A small image classifier, trained from scratch.
Data: trained on drawings of small networks of dots and links, 195000 training examples, 6.6 epochs.
Rows from block 4 of a small image classifier, named by matrix and row number. Rows with one number belong to one channel. Each number is 200 + 20 x the weight over its row's rms, rounded and kept within 0 to 999. All counts start at 0.
After each channel's rows are labels from the 100 images, of 14976, where the channel reaches its highest value: "top examples" is what is common among them. Only what is clearly more common there than usual is listed. The data: drawings of small networks of dots and links. In brackets: how many of the 100.
# convs0: first 3x3 conv, stride 2 (model.blocks.4.convs.0.weight, 192x112x3x3, each kernel summed), inputs 0-111
# convs1: second 3x3 conv (model.blocks.4.convs.1.weight, 192x192x3x3, transposed, each kernel summed), outputs 0-191

convs0.156,210,201,183,209,175,237,195,206,188,210,213,232,190,178,184,181,183,190,174,221,184,193,199,189,183,221,239,230,206,194,219,201,164,190,186,202,214,242,182,167,222,194,193,184,197,219,211,189,204,212,217,181,194,203,196,194,199,177,209,187,230,224,163,192,161,207,203,217,176,200,181,242,204,218,179,185,229,196,208,193,212,215,169,198,225,161,215,185,217,185,198,159,153,197,223,165,186,170,178,212,197,212,206,190,205,226,164,200,234,209,186,229
convs1.156,163,211,188,158,201,212,206,207,200,205,211,215,221,194,205,228,182,186,202,182,187,181,211,256,203,190,210,182,176,247,171,188,211,207,214,202,197,174,232,239,194,195,180,183,201,190,182,233,207,191,199,164,196,253,225,211,202,214,217,196,178,218,188,170,190,203,212,199,202,181,232,222,176,222,184,215,193,186,194,190,209,179,152,215,198,188,197,184,175,213,190,212,230,192,192,169,234,201,172,205,202,218,196,189,201,203,240,198,188,181,198,197,201,199,169,191,219,182,222,188,213,203,210,162,196,185,234,222,208,217,184,239,178,209,192,219,172,186,182,170,205,191,209,213,227,204,205,188,209,241,175,195,193,221,191,191,193,173,186,209,212,200,223,193,218,204,189,180,197,196,162,207,227,175,210,237,210,201,204,224,182,202,145,214,175,222,175,226,200,196,200,269
top examples: ladder (29)

convs0.129,206,168,192,201,191,208,201,201,173,227,208,195,226,207,201,236,166,205,193,186,182,213,201,185,213,220,187,207,212,178,156,203,209,159,218,183,213,190,184,193,197,197,173,193,228,202,148,209,194,180,204,163,185,198,159,169,188,224,196,216,191,189,198,223,202,216,178,174,206,200,196,222,188,192,209,193,207,155,198,186,228,223,200,251,180,174,187,184,152,242,207,190,176,188,221,163,182,195,197,180,205,194,208,195,196,210,170,180,212,163,209,209
convs1.129,206,231,201,166,212,171,174,169,179,200,189,218,208,206,209,227,216,205,194,186,195,222,203,176,193,193,185,230,203,236,213,210,187,220,215,230,219,198,198,163,196,189,204,191,231,224,180,189,202,216,192,190,204,189,193,159,182,230,187,210,218,207,220,190,227,211,153,177,195,221,189,193,235,196,203,179,198,200,213,235,243,232,197,202,199,209,176,245,210,201,213,200,170,196,200,221,185,190,195,202,176,184,172,209,191,225,182,201,195,206,194,192,229,184,163,207,187,213,190,214,138,220,202,215,205,202,212,195,191,197,162,205,227,190,210,170,216,218,223,172,206,244,230,181,224,210,195,199,206,247,143,225,174,223,170,199,182,205,166,197,208,178,214,209,186,189,222,179,171,236,207,225,212,218,239,190,198,201,200,204,207,199,213,180,201,205,172,193,196,243,201,228
top examples: complete (39)

convs0.37,175,181,198,222,180,195,217,193,205,169,209,220,229,188,177,202,215,250,185,187,204,190,195,199,213,209,210,221,187,230,193,178,201,172,185,193,215,192,201,203,198,202,223,213,204,150,182,199,205,190,183,204,184,204,188,201,217,202,168,191,191,172,201,190,250,170,200,233,223,196,196,172,187,199,183,177,202,218,213,176,213,215,226,225,179,136,213,211,205,227,184,187,177,194,227,176,197,188,210,178,230,193,182,162,244,222,174,220,182,186,185,180
convs1.37,223,228,204,174,196,131,221,201,205,237,192,224,162,171,225,186,210,174,223,207,207,200,196,183,175,171,159,184,160,176,205,170,207,184,185,219,208,208,206,202,190,212,171,183,208,246,222,189,195,263,218,193,191,214,196,216,235,172,208,225,207,191,219,230,191,201,172,161,182,201,178,193,204,162,179,229,200,175,183,223,207,199,188,193,187,178,192,195,212,215,173,183,189,195,237,222,210,167,191,213,172,192,204,232,187,213,220,220,180,228,213,174,188,201,199,214,190,195,174,198,190,208,184,185,224,223,216,204,184,180,183,177,188,225,186,204,187,197,200,195,178,237,197,206,199,204,196,202,195,205,198,175,221,202,187,175,250,218,213,201,175,159,209,183,207,194,222,188,174,200,185,199,226,169,201,208,207,191,199,200,190,212,196,174,161,203,195,182,178,200,187,239
top examples: complete (45)

convs0.26,201,205,200,199,196,189,226,173,168,187,188,216,201,161,217,197,162,213,187,183,215,191,170,226,196,204,198,216,214,230,175,167,196,214,184,193,190,208,213,205,228,238,208,166,175,195,170,175,197,197,200,199,217,159,184,159,211,211,204,202,217,187,188,200,203,199,192,212,189,191,174,170,235,178,235,192,186,200,190,207,241,197,154,203,187,215,195,215,241,202,176,196,224,197,225,205,210,210,170,201,221,203,140,187,187,193,180,196,236,185,222,208
convs1.26,164,195,204,159,229,161,180,176,192,241,207,189,177,185,221,192,217,180,198,189,195,219,190,199,205,221,200,208,196,200,213,222,228,156,216,210,185,159,187,211,187,215,171,206,159,242,194,198,228,207,217,217,186,198,196,188,232,184,167,192,159,197,208,209,183,172,204,171,199,174,214,185,205,179,157,216,173,195,198,217,191,177,163,230,187,186,218,193,176,206,183,212,190,188,207,230,189,181,160,206,194,209,208,179,200,222,204,187,207,166,166,181,199,179,191,179,173,178,184,205,235,188,222,190,219,194,196,194,200,222,188,221,171,215,180,157,188,202,222,201,230,235,222,217,223,193,234,170,212,202,187,200,210,212,203,187,193,231,154,194,190,188,194,203,201,192,179,204,212,215,245,209,156,227,179,235,193,175,185,200,237,203,204,219,197,214,212,199,199,186,202,208
top examples: laid out on a circle (100); ladder (74); eight dots (49)

convs0.131,213,225,161,184,197,216,183,188,177,199,211,197,177,183,183,209,170,191,197,185,210,168,218,229,191,177,171,177,183,245,220,162,210,198,209,173,237,216,194,152,185,184,243,163,207,177,197,204,202,188,206,195,197,192,225,186,193,212,158,222,191,201,166,213,190,183,195,212,173,211,195,195,177,213,208,214,218,210,184,229,207,222,198,199,200,188,215,202,186,205,154,229,196,200,172,174,207,160,192,186,194,160,231,202,204,218,214,193,179,223,192,219
convs1.131,234,204,203,238,155,224,225,218,232,149,194,240,197,197,215,192,178,219,180,169,194,221,212,203,204,215,226,215,217,188,190,208,216,200,207,194,208,211,206,191,198,209,190,206,180,199,227,172,184,192,171,195,221,223,216,188,200,199,229,211,211,166,203,188,188,201,191,231,225,200,180,215,196,203,201,205,212,205,212,201,184,223,229,219,201,176,222,210,221,178,199,202,228,205,167,188,183,229,211,168,170,224,231,212,190,181,189,209,239,171,209,237,215,223,226,195,243,197,168,203,192,216,205,230,214,199,165,178,190,205,221,183,210,197,175,203,209,200,196,218,190,151,209,196,211,201,209,167,144,187,205,222,210,189,207,187,213,252,222,229,222,222,211,216,205,204,241,240,187,197,204,196,193,189,198,190,183,192,213,232,256,223,188,222,199,212,230,176,196,195,215,194
top examples: grey dots (26)

convs0.114,194,214,203,209,187,205,185,208,190,200,199,197,202,194,184,213,184,219,212,198,187,159,230,215,221,189,225,194,194,207,196,190,196,234,223,227,180,183,175,207,194,209,156,225,186,197,131,195,194,180,201,193,190,163,184,174,223,220,189,188,190,208,198,209,236,197,188,205,205,214,183,196,216,201,194,206,225,199,196,164,159,148,176,236,240,216,201,176,205,203,256,224,204,219,176,193,214,188,237,190,193,177,195,186,206,188,195,180,179,217,173,188
convs1.114,228,180,169,198,216,160,192,162,221,223,178,195,176,230,185,165,221,169,201,179,199,211,183,160,195,216,182,203,183,217,194,212,199,192,163,193,195,191,237,189,195,220,187,173,194,196,222,199,177,208,220,171,221,171,215,195,181,175,183,195,216,193,163,203,227,197,152,176,201,193,192,194,185,200,222,184,183,189,184,193,180,212,199,207,225,182,180,184,190,186,206,199,179,203,226,243,230,209,183,215,205,167,179,207,169,190,159,182,227,188,206,200,184,204,186,202,146,190,189,208,159,192,182,199,209,192,204,179,232,184,207,209,177,194,204,185,215,205,215,210,210,247,189,209,202,177,236,204,192,199,224,184,194,181,211,213,202,205,224,190,192,204,157,197,178,181,230,207,171,194,208,187,205,208,227,168,268,209,190,191,159,173,212,194,193,196,213,189,171,170,192,196
top examples: star (29)

convs0.154,165,220,198,206,209,192,215,206,190,233,223,214,194,248,211,194,203,176,227,196,188,179,222,236,214,207,194,185,194,203,193,198,254,215,189,162,189,164,202,178,228,227,209,216,183,170,176,207,167,220,206,205,190,204,205,231,210,209,194,209,190,194,189,196,227,221,206,218,224,218,194,232,189,211,185,161,227,196,194,187,178,203,244,207,254,191,193,183,225,174,185,209,164,204,184,184,204,200,206,197,195,187,227,224,184,206,157,174,196,196,191,220
convs1.154,197,202,220,221,212,183,182,178,235,169,188,205,172,208,208,185,179,182,214,194,236,190,228,187,220,219,202,210,176,188,174,216,191,154,191,191,210,215,187,196,212,183,170,208,219,209,207,209,193,185,201,194,229,197,173,214,210,185,191,199,193,225,210,189,193,200,223,180,240,197,234,188,238,230,202,193,228,185,178,197,200,197,188,237,200,200,209,215,171,179,204,221,174,192,159,206,193,176,175,212,201,231,191,239,187,203,210,159,212,222,146,225,221,212,205,155,201,226,164,193,194,199,201,183,202,201,214,241,189,186,206,222,210,175,171,182,175,186,195,234,214,198,196,176,234,212,191,153,218,229,204,177,188,207,206,205,181,216,227,226,209,207,226,203,205,214,226,186,215,236,227,165,181,175,215,168,169,184,204,170,181,194,220,235,214,204,229,210,210,194,217,216
top examples: laid out on a circle (99); eight dots (51); nine dots (40)

convs0.168,202,186,217,190,175,202,206,173,186,180,200,196,205,172,175,212,155,216,207,202,188,192,214,191,151,158,225,197,216,212,181,188,199,171,219,164,214,241,223,183,191,235,221,181,190,198,159,175,212,211,219,183,168,240,188,195,181,204,198,197,196,215,180,229,200,169,187,214,199,199,184,200,191,182,205,180,181,200,172,208,232,227,187,213,191,181,212,210,210,196,175,172,229,191,184,197,197,170,152,218,240,187,205,190,180,206,190,215,201,218,212,228
convs1.168,197,201,192,164,219,147,141,222,202,233,202,177,193,208,205,184,199,193,191,216,194,212,206,193,197,205,212,170,175,183,213,201,211,221,224,199,209,195,230,171,182,190,222,227,224,163,176,219,194,197,208,193,177,190,214,179,213,228,213,188,192,213,237,214,219,194,197,175,178,208,209,210,204,178,185,199,213,235,153,181,189,209,225,188,209,214,203,223,190,189,165,224,179,216,214,223,183,238,167,184,207,211,172,209,239,231,196,169,197,195,179,226,192,209,152,179,224,161,181,184,223,225,199,186,245,199,221,185,166,194,169,193,189,175,186,183,217,190,232,222,207,208,228,207,199,181,193,220,190,198,226,197,199,207,189,211,183,238,188,214,196,230,187,194,218,187,181,173,183,246,206,171,214,212,202,193,189,202,210,207,194,199,171,214,181,176,177,163,220,182,204,190
top examples: ladder (39)

convs0.177,234,204,184,190,232,208,202,181,208,204,176,230,195,214,142,180,189,159,193,200,195,164,209,204,209,207,165,210,194,180,207,196,245,214,224,187,236,217,187,209,193,164,216,191,209,224,189,225,205,207,219,167,193,189,229,201,180,185,218,218,167,200,165,199,182,190,225,162,194,197,156,191,174,215,214,205,196,183,193,200,185,221,187,228,204,192,203,203,179,216,174,235,216,244,215,167,221,169,212,189,210,207,185,207,194,183,199,191,176,199,212,209
convs1.177,213,164,186,209,234,203,199,191,197,195,172,205,216,208,208,219,211,181,206,195,179,221,188,199,217,186,218,201,244,189,187,204,187,221,226,245,215,186,175,220,185,219,216,203,200,209,200,223,180,190,184,232,186,206,207,194,147,183,206,182,169,217,198,186,191,198,176,227,196,208,217,232,185,245,207,182,155,210,233,167,242,203,178,185,201,192,210,203,196,194,190,186,234,184,198,207,173,210,212,172,215,232,169,172,230,168,180,191,204,186,224,197,183,206,159,171,234,189,211,231,207,203,184,197,194,233,195,226,189,199,191,196,179,176,201,211,220,208,188,214,171,189,179,186,221,211,201,242,222,188,202,213,178,205,213,219,207,174,208,197,215,184,225,203,195,188,175,206,210,175,182,234,187,225,180,201,193,170,215,162,238,178,217,191,215,216,171,190,247,180,236,183
top examples: laid out on a circle (77); nine dots (72)

convs0.173,184,209,218,185,232,172,210,177,213,216,186,179,185,221,180,214,196,219,186,192,201,177,197,197,195,189,199,187,231,230,216,194,215,198,176,215,200,238,215,206,195,200,172,219,199,203,198,199,182,218,208,200,110,225,194,218,180,196,218,185,194,171,195,168,170,190,202,216,150,222,191,203,158,203,185,199,186,234,161,201,189,195,204,179,185,177,189,187,235,205,196,184,191,224,173,221,205,190,213,213,200,250,204,201,211,175,213,213,180,193,196,182
convs1.173,222,172,200,180,167,244,197,191,196,190,176,192,227,203,211,211,222,204,192,199,203,206,168,203,194,151,224,219,227,196,171,186,213,199,186,190,195,194,230,211,188,188,198,222,227,183,187,212,175,186,198,183,228,193,193,204,196,175,198,241,194,210,193,239,223,164,200,233,220,198,192,206,197,202,196,207,147,213,176,198,203,176,185,239,219,201,216,180,196,201,210,193,205,161,201,205,199,203,203,197,246,148,194,223,229,204,215,180,203,189,219,171,192,197,200,162,180,189,218,200,181,201,258,178,205,212,200,174,187,198,208,210,201,206,211,206,171,198,178,176,182,184,204,215,208,174,180,176,184,184,188,171,177,202,231,211,239,199,154,197,198,164,211,228,177,185,145,188,195,236,211,199,178,188,194,186,214,196,175,223,178,209,172,232,215,218,216,178,200,195,219,218
top examples: nine dots (46)

convs0.83,162,219,194,187,232,182,208,203,181,190,205,194,197,215,172,211,213,231,201,197,190,200,214,200,242,195,235,186,188,257,219,200,199,179,238,148,185,195,221,181,216,170,239,187,210,217,169,204,215,183,193,194,198,197,184,212,185,216,219,207,214,190,160,185,198,223,197,220,178,197,160,200,167,178,177,213,189,226,221,194,174,212,220,209,203,188,208,194,182,204,224,208,216,205,187,168,216,184,199,172,164,234,168,200,166,194,181,206,200,176,209,208
convs1.83,166,209,217,195,205,243,211,193,175,189,222,197,187,211,193,199,202,174,215,198,189,183,200,174,199,257,227,200,238,198,225,147,217,208,178,201,190,195,197,224,201,195,208,203,187,245,208,209,227,171,191,213,209,201,235,190,179,223,204,212,247,235,167,212,207,218,175,216,181,224,196,203,221,178,228,203,175,189,204,198,166,194,198,186,189,223,203,184,217,185,211,176,171,221,230,229,214,206,196,181,170,181,187,207,164,208,202,217,191,202,188,204,199,204,203,210,185,207,238,188,159,185,214,201,193,184,205,187,221,179,199,207,194,222,187,179,193,220,243,185,214,201,201,181,187,228,163,188,188,208,177,204,191,201,203,188,221,172,199,203,206,210,171,219,229,174,265,185,187,202,206,210,233,213,220,160,169,173,213,204,197,218,210,165,231,214,232,227,179,208,205,181
top examples: nine dots (40)

convs0.43,193,248,211,178,177,216,173,193,216,210,195,215,184,216,223,167,185,185,200,222,195,195,233,214,195,184,192,171,189,216,200,187,250,199,178,205,216,196,212,191,211,223,181,209,199,215,184,208,184,206,184,197,167,183,190,187,233,175,206,164,203,188,173,210,169,162,240,192,191,163,209,263,247,207,200,194,193,198,197,202,185,204,216,196,182,220,183,177,216,201,196,218,182,203,229,208,198,212,190,228,192,192,215,217,147,191,226,191,214,179,197,181
convs1.43,211,192,182,186,169,225,188,207,177,194,185,196,217,212,210,193,195,220,246,222,241,209,198,157,173,202,183,225,191,220,170,233,189,229,194,177,183,191,179,196,207,175,184,199,198,196,204,235,245,200,164,216,193,198,195,198,190,194,209,196,207,165,189,180,232,198,238,227,202,181,190,218,193,188,183,217,215,205,207,218,201,167,207,162,174,210,196,203,173,186,205,231,184,215,152,222,196,233,216,211,207,207,208,205,189,172,191,204,197,195,218,239,220,218,208,190,173,216,190,197,250,170,180,199,188,186,197,191,176,221,207,207,229,174,216,181,202,189,214,204,203,168,160,192,215,208,240,191,199,241,236,193,189,205,185,171,182,207,185,199,181,206,203,217,208,210,160,157,182,202,199,176,177,208,198,185,173,202,180,169,238,192,209,191,170,171,227,229,212,211,182,179
top examples: five dots (39)

convs0.185,183,211,188,229,204,198,206,201,220,186,193,198,220,176,189,210,170,188,218,194,198,185,236,202,203,201,226,204,177,218,164,163,188,180,191,206,183,212,202,191,191,177,216,185,205,177,196,213,196,225,192,215,185,204,211,190,212,193,179,200,201,174,229,211,204,219,175,198,204,184,243,178,189,219,162,169,172,199,222,201,230,241,193,221,184,166,160,212,194,174,174,147,150,181,215,175,182,194,183,190,207,210,189,211,249,212,193,202,238,189,214,212
convs1.185,208,175,169,191,228,213,185,180,187,179,192,214,198,195,200,229,169,197,177,199,198,227,195,203,232,167,216,229,229,194,178,211,220,220,202,205,212,209,193,217,233,224,177,241,183,169,190,206,214,186,206,177,192,223,176,218,198,225,204,208,221,192,195,202,208,168,191,202,214,187,203,223,210,188,203,176,220,206,207,188,192,195,194,206,233,225,197,205,169,177,233,206,207,167,192,200,197,180,201,200,186,236,229,210,202,239,212,188,207,210,218,172,165,205,254,209,174,189,182,163,150,184,175,221,194,196,224,222,182,187,218,235,197,194,183,212,204,215,185,197,241,144,186,222,231,207,174,194,243,179,191,200,172,222,207,208,207,193,179,234,171,180,192,225,194,216,184,215,177,213,218,183,197,219,212,213,180,206,209,223,193,217,259,210,229,185,206,210,199,220,190,176
top examples: five dots (43)

convs0.155,194,213,213,216,186,199,208,230,180,200,209,206,193,191,207,198,188,181,227,213,208,185,196,200,218,218,212,218,219,197,176,201,226,176,222,199,201,183,213,186,203,176,209,190,205,162,171,182,190,209,199,223,187,179,170,179,201,219,199,243,161,191,181,213,221,179,255,199,249,201,207,192,168,204,188,200,193,187,187,197,244,217,216,209,215,168,182,218,223,188,201,183,179,205,156,156,236,234,215,181,211,180,241,196,179,219,208,224,175,185,189,186
convs1.155,209,202,184,221,211,215,150,182,222,226,210,201,199,189,221,203,188,216,206,207,184,189,218,194,210,174,208,215,186,208,231,168,162,169,191,231,239,199,205,175,197,217,218,219,206,191,191,173,205,203,210,215,175,193,218,212,225,161,155,187,213,199,225,206,229,170,194,188,238,250,154,190,189,185,229,208,206,179,211,195,198,209,206,158,205,207,198,221,235,190,198,209,242,183,209,199,202,204,184,227,169,203,234,224,183,166,208,193,205,216,200,183,189,177,214,182,202,212,179,187,188,197,228,192,222,220,182,203,224,201,189,167,194,227,216,215,187,197,216,189,224,238,228,203,214,194,216,180,192,203,178,209,213,177,211,215,183,253,189,206,160,220,216,163,185,174,184,157,179,214,222,181,184,215,222,189,180,211,191,183,197,176,230,202,197,167,208,186,198,174,224,209
top examples: five dots (41)

convs0.67,210,198,203,197,176,196,203,194,226,233,196,161,174,219,221,198,169,184,191,207,201,230,214,171,189,187,199,169,182,218,201,200,222,212,196,199,180,233,211,221,183,181,168,197,202,215,185,224,244,217,222,212,178,224,163,227,169,200,170,215,204,194,197,205,178,199,218,211,145,224,209,200,160,207,208,191,182,216,181,217,187,212,223,215,219,197,200,170,191,232,238,182,248,211,208,185,182,196,203,182,182,180,224,209,201,189,175,170,193,203,230,200
convs1.67,212,176,197,208,199,228,190,172,201,192,193,183,224,159,198,203,174,194,184,186,230,181,222,175,173,214,243,218,216,198,219,189,184,219,229,217,214,210,164,205,212,207,165,242,199,183,198,206,207,192,198,203,196,195,194,193,210,241,153,166,198,203,232,234,206,166,230,174,195,219,203,206,176,167,242,179,216,192,191,183,190,211,230,193,237,228,204,189,207,181,202,207,166,195,186,198,217,239,209,221,197,156,188,177,205,187,191,201,211,214,218,202,185,159,202,209,193,204,180,173,188,235,182,208,202,221,217,197,241,213,227,222,241,202,183,198,181,198,225,231,176,181,165,193,181,202,202,203,181,176,169,189,204,187,220,225,195,207,197,188,192,186,214,173,159,195,174,213,213,205,205,196,156,184,189,212,218,190,219,206,245,201,167,208,207,234,204,200,207,193,188,216
top examples: nine dots (41)

convs0.35,193,196,216,178,208,211,202,218,210,198,199,174,171,205,210,204,193,189,199,207,228,192,188,155,191,224,186,221,229,177,237,207,193,198,195,218,241,220,224,197,238,194,185,199,187,232,198,208,181,228,201,208,205,225,179,197,222,205,199,184,206,168,177,208,213,226,169,172,173,209,235,203,194,184,175,164,164,216,192,239,172,198,232,232,180,219,163,207,202,199,203,172,218,203,180,192,210,185,171,183,189,189,201,218,197,164,160,205,226,184,183,227
convs1.35,196,232,170,175,194,191,175,223,192,219,221,199,184,202,167,214,237,205,214,201,152,204,207,192,198,185,172,218,182,180,204,207,209,209,198,207,209,194,217,197,209,197,218,164,208,218,184,201,228,213,181,195,228,175,202,177,222,222,220,185,203,185,179,201,207,187,175,186,189,221,178,210,175,206,182,219,207,169,171,219,226,216,163,191,225,186,149,167,221,163,208,198,231,187,196,198,218,214,210,168,193,239,190,192,209,196,193,209,179,175,222,177,214,195,205,195,154,189,180,205,209,181,214,226,175,208,235,194,191,191,200,186,183,211,191,210,217,199,210,219,184,184,211,218,224,226,175,221,164,201,197,197,201,211,190,206,195,164,196,223,180,212,200,234,227,210,216,225,172,206,193,221,227,149,202,172,179,216,184,234,180,141,216,194,139,187,200,190,184,186,190,220
top examples: five dots (52)

convs0.160,172,219,220,183,220,204,216,162,157,191,210,171,193,205,183,195,203,232,202,228,196,234,203,208,196,188,170,147,182,212,220,192,237,210,194,213,204,185,169,182,192,187,176,192,176,181,201,230,223,239,207,211,184,222,215,197,192,239,209,249,184,214,203,197,195,200,223,234,200,192,196,194,193,185,196,169,181,207,153,235,209,193,183,213,167,208,219,192,217,181,166,200,202,193,185,202,183,173,218,218,201,219,199,175,181,206,221,207,198,168,211,208
convs1.160,184,201,235,254,208,219,198,175,217,203,208,223,182,198,192,211,203,192,198,185,202,209,208,161,210,197,214,200,216,167,188,188,201,184,197,179,248,180,165,206,219,179,218,243,223,175,234,177,219,207,205,218,203,217,178,189,196,208,226,251,215,223,196,218,193,212,214,249,173,213,199,209,197,212,185,188,186,169,189,200,206,179,193,219,218,211,190,200,186,208,164,191,188,201,211,227,165,206,203,170,179,185,212,173,185,191,171,209,184,200,202,249,229,180,203,240,200,209,200,213,182,191,229,196,195,194,159,221,232,191,169,193,198,236,177,193,197,199,211,181,213,175,154,201,218,209,206,194,205,176,205,252,193,198,264,205,221,209,230,196,194,234,194,195,222,199,186,209,208,178,202,201,187,187,196,201,183,217,206,170,205,181,240,221,213,226,220,187,204,192,206,219
top examples: nine dots (50)

convs0.69,183,181,194,260,205,226,216,149,195,170,222,238,217,206,189,221,175,209,205,198,202,206,216,200,197,197,198,222,190,189,151,179,181,222,191,203,192,191,230,198,195,248,204,210,211,167,173,191,179,184,169,224,193,178,203,195,228,184,194,174,225,166,191,201,205,203,212,198,194,188,214,205,193,188,233,198,198,207,232,197,202,211,179,198,178,183,209,196,192,193,193,154,194,193,228,167,207,199,192,190,229,175,161,173,210,206,204,187,184,183,191,247
convs1.69,190,169,171,184,229,196,208,153,199,245,211,188,225,176,209,197,174,166,215,181,187,206,190,198,236,183,180,198,145,216,199,204,249,199,185,215,167,217,226,209,183,179,191,198,211,203,192,200,216,214,208,198,211,234,194,206,178,192,198,178,175,210,178,184,189,207,210,193,184,206,230,177,243,184,192,194,184,191,188,205,186,180,202,226,174,211,209,224,172,201,208,183,185,220,191,216,216,174,169,216,205,170,215,199,163,191,165,166,196,203,206,195,187,161,202,227,174,171,189,204,152,227,178,188,219,240,191,190,199,194,186,233,201,201,212,224,211,210,200,173,209,210,203,240,196,188,216,208,214,209,200,201,213,189,172,227,225,188,190,219,159,165,195,199,192,192,178,260,209,179,217,200,222,212,201,180,198,187,178,211,177,201,189,208,179,183,192,210,181,172,157,206
top examples: laid out on a circle (87); ladder (51)

convs0.117,219,191,198,207,207,186,212,183,195,216,178,218,211,179,211,201,203,162,192,218,199,220,192,197,222,183,181,195,174,188,194,160,207,215,206,196,215,176,171,172,202,250,221,196,161,215,208,178,190,189,169,194,173,208,211,199,201,221,191,194,259,233,158,210,186,195,175,186,206,211,202,182,215,193,174,189,195,201,215,180,170,235,206,208,149,232,209,191,230,181,216,170,232,198,238,212,212,174,176,180,223,210,219,189,208,206,195,216,199,182,172,197
convs1.117,227,158,244,208,197,227,207,201,198,208,185,208,240,206,215,195,191,186,209,178,210,199,207,216,199,177,207,166,210,194,211,134,169,194,201,225,212,219,211,198,185,229,205,181,204,196,209,186,183,216,192,195,219,193,199,222,211,205,195,214,173,171,237,206,239,185,174,187,217,203,217,195,208,205,205,216,219,210,210,200,232,185,217,180,199,245,188,241,162,205,200,221,205,234,176,184,218,189,165,208,217,200,190,184,193,187,180,213,201,216,157,207,184,228,214,170,166,176,207,225,199,191,193,169,226,177,188,191,191,210,158,201,217,211,184,191,242,183,229,205,197,173,182,184,183,185,174,201,185,177,201,193,178,207,238,222,192,247,187,212,178,184,222,216,183,234,168,192,201,187,201,172,186,189,168,206,236,206,173,186,176,218,196,216,222,170,187,168,182,191,203,196
top examples: nine dots (40)

convs0.12,211,209,207,165,210,210,221,174,193,168,200,234,191,216,167,226,198,182,214,174,211,228,196,210,206,197,178,204,182,191,229,193,192,191,160,217,219,222,216,218,210,195,179,197,179,166,175,219,182,230,201,241,140,192,196,208,213,146,237,205,174,195,198,194,199,183,210,214,190,202,171,192,202,197,232,197,203,220,201,207,184,194,164,214,210,192,221,176,178,220,218,213,159,229,208,209,184,208,181,188,188,192,184,206,193,203,211,152,199,189,188,228
convs1.12,187,213,213,204,186,205,238,202,181,177,178,213,160,232,189,217,197,245,204,209,197,195,189,174,185,222,204,213,206,208,196,204,193,212,172,211,207,218,182,197,190,186,191,193,184,261,223,217,200,212,168,201,162,195,204,215,201,203,180,204,217,199,188,196,200,187,191,213,189,174,191,203,212,210,194,195,239,161,196,181,182,172,219,221,190,162,163,191,261,206,192,163,216,239,142,196,190,227,206,190,176,187,196,191,196,198,196,241,190,229,215,177,212,194,184,202,230,180,164,225,197,207,236,212,184,196,171,192,188,232,231,190,196,209,203,196,189,166,195,225,212,188,208,218,197,202,211,154,186,229,215,202,191,204,195,182,212,217,257,183,231,226,191,201,212,191,205,189,178,171,197,206,212,214,212,205,191,200,176,225,192,214,203,215,219,213,198,208,243,201,248,213
top examples: grey dots (48); nine dots (44); complete (29)

convs0.161,204,208,225,175,180,203,162,212,214,205,207,213,194,202,207,221,205,200,199,215,217,229,187,175,210,208,172,157,184,205,198,189,200,197,206,219,224,182,210,216,153,169,176,193,204,205,182,223,183,211,229,206,217,195,205,198,180,186,217,194,226,267,205,227,198,180,203,199,189,216,157,211,189,197,204,199,186,202,140,233,186,199,188,214,195,213,218,182,199,210,207,218,215,196,176,191,196,185,205,214,184,256,187,232,156,166,219,176,184,214,213,208
convs1.161,182,231,206,196,220,200,191,243,212,180,222,225,210,197,216,208,196,223,192,173,204,203,234,227,231,217,184,208,201,202,219,223,189,214,211,215,197,170,175,216,188,181,230,229,177,231,163,214,192,231,201,174,194,178,163,212,217,218,224,204,223,184,217,206,190,233,175,216,174,178,191,188,184,208,184,204,215,211,203,182,219,205,181,197,211,213,234,170,195,210,212,195,205,203,223,197,228,221,184,183,229,209,197,150,160,187,152,214,193,226,223,234,196,157,177,178,170,170,182,216,204,198,194,217,224,194,206,194,258,184,206,213,212,175,215,183,208,215,181,198,230,198,195,161,186,164,201,190,179,216,180,190,199,197,236,209,188,221,222,201,195,186,210,208,194,240,218,176,215,192,188,223,208,181,194,191,186,225,145,206,215,187,204,195,212,184,177,208,200,209,168,199
top examples: nine dots (46)